config.toml
model = "sound classifier"
hop_length = 160
input = "log_mel"
targets = ["action"]
depths = [4, 4, 4]
loss = "binary_cross_entropy"
init = "kaiming_normal"
residual_init = "none"
max_steps = 7600
epochs = 49.8
warmup_steps = 220
Rows from block 8 of a small sound classifier, named by matrix and row number. Rows with one number belong to one channel. Each number is 50 + 12 x the weight over its row's rms, rounded and kept within 0 to 99. All counts start at 0.
After each channel's rows are labels from the 100 clips, of 14848, where the channel reaches its highest value: "strongest on" is what is common among them. Only what is clearly more common there than usual is listed. The data: struck, bounced, scraped and rolled objects made by modal synthesis. In brackets: how many of the 100, against the usual share in percent.
# convs0: first width-5 conv, stride 2 (model.blocks.8.convs.0.weight, 208x144x5, each kernel summed), inputs 0-71
# convs1: second width-5 conv (model.blocks.8.convs.1.weight, 208x208x5, transposed, each kernel summed), outputs 0-69

convs0.48:58 51 64 43 30 46 41 50 48 44 60 49 30 68 25 58 44 56 58 46 65 49 63 52 48 48 59 30 30 49 38 53 23 43 54 55 66 52 46 62 77 67 43 49 38 47 66 46 58 44 47 55 54 45 61 53 28 61 51 42 46 45 57 47 43 42 52 57 51 37 55 49
convs1.48:43 56 36 65 47 54 36 64 39 54 70 73 59 49 63 38 34 47 59 52 33 69 42 24 59 41 52 58 59 57 37 68 79 66 42 52 30 47 44 71 65 49 44 49 44 47 57 53 48 59 59 38 54 59 35 61 53 61 63 61 19 40 52 34 48 38 28 46 52 77
strongest on: rolling (100 vs 20.3)

convs0.137:53 46 44 27 49 43 56 63 53 45 54 61 34 57 61 53 47 41 60 57 47 59 43 56 36 53 37 43 64 46 36 36 00 66 40 59 44 42 48 46 66 54 39 64 41 37 58 56 55 56 52 56 32 39 57 31 47 46 63 62 48 47 52 58 52 62 60 39 46 37 46 56
convs1.137:51 71 33 65 53 31 55 49 34 37 46 47 61 65 58 56 43 43 43 48 58 58 49 36 35 31 65 47 55 45 59 50 65 61 47 56 67 48 27 47 41 62 43 56 49 65 45 58 53 67 70 20 29 55 50 37 56 46 67 43 50 38 54 78 50 62 56 51 55 62
strongest on: reverberation (63 vs 24.4); text has "room" (63 vs 24.4); text has "reverberant" (63 vs 24.4); clipping (45 vs 7.8)

convs0.43:58 64 44 55 50 68 42 50 79 46 48 56 54 42 42 54 57 28 47 45 45 60 59 59 48 44 42 69 64 54 68 53 69 58 70 57 64 57 46 42 60 74 45 31 62 42 49 42 54 67 73 42 35 52 49 65 48 55 58 42 50 42 28 42 62 49 46 47 39 45 45 62
convs1.43:53 53 53 54 31 54 15 72 52 24 60 44 64 44 38 72 43 55 42 51 52 36 39 54 45 56 42 35 33 48 47 56 30 36 63 46 48 49 33 36 50 66 33 45 65 20 38 49 68 74 41 74 70 50 33 31 58 39 63 37 35 43 53 43 57 54 38 59 40 37
strongest on: clipping (55 vs 7.8); text has "clipped" (55 vs 7.8); reverberation (53 vs 24.4); text has "room" (53 vs 24.4)

convs0.58:30 62 62 61 63 43 60 51 31 26 55 50 46 29 45 26 38 61 59 31 45 41 57 61 51 28 50 51 49 67 41 54 59 57 52 55 65 57 64 49 28 47 39 47 49 31 70 52 39 56 54 49 57 58 58 56 42 71 47 36 33 64 37 57 43 57 49 46 42 45 33 53
convs1.58:45 47 40 59 52 46 52 50 43 54 34 47 65 33 28 59 56 44 38 53 50 64 53 69 57 56 41 47 66 43 43 66 63 46 21 34 58 44 48 39 46 40 39 41 47 55 35 84 40 51 65 54 45 72 44 33 71 58 39 34 59 49 68 46 43 66 29 40 76 45
strongest on: clipping (39 vs 7.8); text has "clipped" (39 vs 7.8); pink noise (25 vs 8.6)

convs0.117:32 44 54 51 53 60 24 43 54 34 43 62 71 68 50 58 38 61 63 34 55 58 66 40 57 56 54 37 60 21 34 50 34 35 53 48 63 41 67 64 54 60 55 40 59 50 57 40 60 58 55 68 79 46 58 41 24 39 46 58 46 42 45 51 61 71 60 58 53 57 51 40
convs1.117:47 40 76 38 58 61 50 54 59 51 44 57 54 63 44 42 39 69 52 30 48 50 50 21 52 40 54 24 46 46 51 46 55 59 55 41 57 59 35 46 69 30 51 63 47 32 35 53 57 78 43 60 36 45 60 52 62 67 50 33 67 49 12 68 50 41 41 34 53 26
strongest on: rolling (96 vs 20.3)

convs0.35:46 47 45 55 54 44 52 39 34 44 55 45 39 23 64 26 64 72 46 47 50 42 34 64 47 55 45 57 37 66 67 46 50 40 42 63 83 35 48 67 69 50 51 50 57 32 67 56 58 26 30 37 64 49 65 35 63 49 39 51 53 33 66 57 57 34 40 74 61 49 51 43
convs1.35:45 64 37 44 60 66 59 50 55 51 39 41 66 56 42 58 57 58 40 65 59 39 59 74 60 51 48 64 46 56 79 39 66 50 69 63 65 34 43 47 50 51 53 62 44 56 53 50 52 57 29 44 48 39 45 54 58 50 35 45 56 34 58 44 62 46 51 59 23 45
strongest on: scraping (84 vs 19.7); clipping (28 vs 7.8); text has "clipped" (28 vs 7.8)

convs0.190:62 41 68 46 37 55 35 46 38 57 47 54 54 53 55 59 60 70 35 61 53 41 54 56 60 44 31 61 61 61 51 39 72 49 48 50 44 47 62 29 46 44 47 58 48 47 72 30 25 37 47 38 72 44 48 48 41 64 61 36 46 65 62 44 41 44 57 67 52 54 67 52
convs1.190:44 59 39 24 30 45 26 53 37 43 70 63 44 53 43 57 52 48 49 45 41 63 42 58 38 51 55 85 60 40 63 69 34 58 60 44 47 63 44 58 53 59 52 37 34 56 63 47 46 80 53 47 49 61 62 35 76 45 47 64 65 54 71 49 60 33 64 43 31 54
strongest on: reverberation (68 vs 24.4); text has "room" (68 vs 24.4); text has "reverberant" (68 vs 24.4); action: one hit (56 vs 20.1)

convs0.72:52 50 55 46 56 36 29 54 55 46 58 45 43 53 49 43 55 30 52 53 70 65 57 54 47 35 41 63 56 59 35 36 47 63 40 65 18 45 44 48 37 49 41 46 41 58 50 39 50 55 64 52 52 24 42 59 46 49 44 37 52 38 45 26 35 42 37 41 33 66 40 49
convs1.72:71 42 43 46 46 52 41 33 48 38 25 59 47 54 50 41 49 55 42 46 37 62 51 71 51 74 44 30 63 37 50 40 44 52 45 75 58 55 63 50 39 56 37 40 41 42 48 41 42 32 62 46 50 62 23 25 43 40 78 24 46 43 41 69 58 54 51 41 47 52
strongest on: reverberation (71 vs 24.4); text has "room" (71 vs 24.4); text has "reverberant" (71 vs 24.4); repeated hits (54 vs 19.7)

convs0.200:35 52 40 71 44 27 49 49 60 69 66 55 32 55 41 46 46 59 40 50 54 54 52 63 60 49 64 27 48 40 56 47 56 51 63 51 46 50 48 63 69 43 34 42 44 42 42 46 61 36 41 42 66 60 39 47 61 64 25 54 58 47 50 64 48 38 57 59 54 61 44 55
convs1.200:28 57 37 55 39 59 54 28 63 44 65 39 53 69 68 59 64 25 57 58 29 34 42 49 55 43 32 52 58 38 70 64 56 47 71 55 40 70 51 53 61 46 46 49 52 53 68 48 39 48 57 37 47 53 52 27 55 54 34 36 47 39 59 38 53 47 45 56 26 35
strongest on: reverberation (69 vs 24.4); text has "room" (69 vs 24.4); text has "reverberant" (69 vs 24.4); clipping (39 vs 7.8)

convs0.139:46 53 51 41 52 45 58 58 44 68 57 27 56 73 63 35 57 66 64 56 45 60 44 56 52 61 35 50 50 89 39 65 54 75 55 54 67 44 56 45 65 30 39 65 45 55 45 52 45 39 50 60 57 62 50 45 45 59 42 50 58 50 32 69 47 42 66 73 55 47 26 55
convs1.139:33 44 52 50 46 55 51 56 59 53 48 58 40 48 58 50 29 20 48 32 41 57 68 40 68 47 66 43 38 39 48 33 51 61 67 34 41 42 42 43 51 30 65 53 56 46 60 29 45 81 53 54 52 53 48 39 47 38 58 48 51 63 29 40 55 47 44 44 44 66
strongest on: reverberation (75 vs 24.4); text has "room" (75 vs 24.4); text has "reverberant" (75 vs 24.4); action: repeated hits (57 vs 19.7)

convs0.203:34 57 48 55 29 41 53 38 55 34 47 54 59 58 32 66 63 53 40 47 60 51 47 30 57 39 35 34 66 64 40 73 46 29 66 48 33 46 52 59 32 59 59 52 31 39 73 51 53 45 48 39 66 67 56 43 55 59 47 62 40 59 38 20 40 79 14 45 34 63 41 53
convs1.203:61 48 62 44 50 38 69 55 53 43 41 37 65 38 59 47 48 59 34 47 33 58 58 41 41 37 45 33 70 49 50 58 55 52 44 53 62 49 36 38 59 44 43 52 37 44 36 68 16 31 41 47 50 51 32 79 44 45 59 41 64 43 53 35 53 75 50 44 57 53
strongest on: bouncing (49 vs 20.2); clipping (40 vs 7.8); text has "clipped" (40 vs 7.8)

convs0.16:51 64 39 52 50 58 36 72 57 42 25 37 48 50 50 64 52 45 42 86 24 29 38 46 52 25 46 32 69 34 50 67 36 52 40 46 38 56 57 49 62 55 66 47 45 54 45 49 59 52 36 60 32 52 47 55 24 49 45 45 45 29 52 41 59 55 41 49 49 48 32 36
convs1.16:49 37 69 40 44 43 52 60 25 56 49 62 51 43 64 54 51 55 43 56 56 53 65 49 48 50 29 34 54 59 56 36 38 63 54 69 44 70 62 29 54 53 74 58 61 60 62 70 63 47 61 59 35 63 51 43 50 47 40 32 39 36 29 51 53 57 57 37 46 47
strongest on: scraping (100 vs 19.7)

convs0.168:37 60 37 41 46 53 47 56 70 44 57 44 38 47 51 53 48 39 49 54 47 47 54 40 32 51 26 52 19 49 31 56 18 66 56 63 56 52 60 55 40 64 36 41 57 48 51 54 25 55 38 34 62 46 44 39 54 23 72 82 43 38 61 62 42 64 34 47 36 49 58 60
convs1.168:56 50 41 45 60 28 37 49 56 26 45 45 39 34 77 37 62 61 20 43 41 00 39 37 47 41 52 51 47 52 50 59 63 53 48 53 45 43 49 46 39 40 23 58 44 58 77 56 61 56 44 47 43 33 43 37 42 59 41 52 70 47 48 60 48 33 43 71 64 55
strongest on: clipping (32 vs 7.8); text has "clipped" (32 vs 7.8)

convs0.188:33 61 57 42 44 33 39 45 36 52 42 63 29 55 45 37 40 49 63 58 61 55 65 55 63 37 49 46 50 31 35 54 35 42 60 49 71 36 39 26 39 54 36 37 52 42 54 46 55 80 51 28 36 46 54 51 28 54 36 47 51 50 36 41 52 44 45 47 50 54 40 34
convs1.188:46 72 49 40 45 43 36 49 47 26 53 32 56 37 54 73 62 50 56 40 49 63 53 59 40 31 43 50 46 55 48 63 38 48 58 71 41 55 32 53 64 55 24 54 35 74 40 48 30 28 52 57 45 54 48 56 51 39 29 53 53 37 46 27 41 79 62 63 57 53
strongest on: bouncing (73 vs 20.2)

convs0.138:35 62 52 48 53 59 61 60 29 50 48 57 62 33 50 48 30 38 64 28 56 40 49 61 33 39 28 54 29 53 33 52 21 54 65 50 36 49 66 61 40 61 57 66 72 49 20 44 34 44 31 57 54 63 44 54 53 49 62 57 29 47 50 50 32 43 45 42 57 39 48 35
convs1.138:34 73 36 43 72 18 67 49 53 41 56 46 44 55 62 47 43 67 58 44 35 35 47 48 53 60 50 43 67 42 26 30 57 59 46 51 51 41 50 59 52 58 31 65 44 66 66 52 53 45 50 39 51 55 53 38 39 61 48 58 54 28 63 59 38 39 42 57 71 64
strongest on: clipping (53 vs 7.8); text has "clipped" (53 vs 7.8); action: one hit (42 vs 20.1)

convs0.114:37 45 62 50 57 47 45 52 39 55 51 63 49 48 28 46 68 53 60 72 55 61 60 50 53 37 50 49 66 65 48 69 46 41 64 55 52 42 49 57 64 47 43 53 51 50 60 43 59 44 39 43 95 54 47 42 45 83 52 39 30 67 44 60 31 53 50 49 56 54 46 53
convs1.114:50 55 69 34 28 55 43 53 58 43 62 44 41 48 60 38 55 42 63 42 38 56 49 62 40 56 48 55 56 58 49 49 75 37 38 28 52 55 46 58 56 69 41 70 41 70 61 80 48 28 50 38 50 52 59 56 57 51 55 66 64 45 47 12 55 57 60 41 54 63
strongest on: clipping (54 vs 7.8); text has "clipped" (54 vs 7.8)

convs0.206:47 47 57 60 47 66 53 49 27 41 43 27 36 70 39 26 53 40 39 44 45 44 63 50 51 29 59 43 56 50 30 42 61 45 62 49 81 50 71 53 47 50 50 53 45 74 62 61 57 37 32 43 45 37 36 39 53 44 44 46 60 35 54 70 31 43 39 60 37 40 86 40
convs1.206:58 54 50 54 45 36 49 50 53 65 58 47 48 46 52 41 63 47 52 38 34 54 46 76 47 63 40 41 62 58 63 53 59 38 34 58 38 56 55 65 29 36 57 51 41 33 58 55 71 29 46 53 45 38 56 43 52 46 48 57 64 41 54 64 49 39 52 38 31 64
strongest on: scraping (100 vs 19.7)

convs0.7:70 47 53 40 63 51 31 55 43 40 66 63 65 57 65 51 57 55 48 67 43 57 59 51 68 53 45 33 37 40 43 60 54 49 54 72 48 64 54 58 56 57 71 50 52 54 41 46 48 50 52 29 21 51 48 36 36 46 55 55 36 47 28 47 53 44 59 50 48 53 36 37
convs1.7:64 54 38 53 37 20 58 43 66 43 70 56 37 51 53 53 40 30 57 46 37 56 41 40 51 51 25 24 64 50 66 49 27 37 57 59 50 57 42 36 54 36 58 66 48 52 57 31 47 57 51 65 29 41 45 60 52 42 65 53 43 41 54 54 53 48 40 49 43 60
strongest on: reverberation (70 vs 24.4); text has "room" (70 vs 24.4); text has "reverberant" (70 vs 24.4)

convs0.34:59 34 38 70 53 69 47 39 46 59 74 52 49 44 36 36 69 43 63 40 51 55 53 47 49 53 75 33 45 55 82 48 60 38 56 69 73 53 17 78 51 62 45 40 42 51 47 35 44 41 27 76 38 67 45 54 57 37 56 63 71 47 56 46 51 67 55 47 50 48 43 57
convs1.34:35 44 56 29 50 55 63 58 44 41 60 46 44 36 38 64 43 71 32 65 35 62 46 62 54 36 22 39 37 47 63 52 60 55 36 73 40 35 42 51 18 39 57 28 43 40 55 51 53 66 29 42 62 33 54 39 48 37 38 53 41 60 53 63 48 42 43 30 58 45
strongest on: scraping (82 vs 19.7); rubber-like damping (40 vs 16.9); clipping (28 vs 7.8); text has "clipped" (28 vs 7.8)

convs0.207:52 47 65 59 51 58 66 39 61 48 44 51 47 58 39 62 48 48 66 61 73 52 66 48 60 47 52 55 56 40 34 74 32 40 42 61 45 48 52 57 75 41 35 53 40 36 49 68 44 43 66 32 55 59 61 64 64 45 51 59 51 26 38 46 47 41 43 49 44 40 44 63
convs1.207:51 48 60 36 68 40 44 17 47 60 45 46 29 67 49 15 38 45 57 43 50 54 57 65 50 53 49 44 60 54 64 54 43 40 55 58 39 66 70 44 48 64 77 74 34 36 29 29 31 49 41 55 57 51 35 67 43 53 47 72 47 43 71 24 44 54 62 52 49 42
strongest on: bouncing (74 vs 20.2)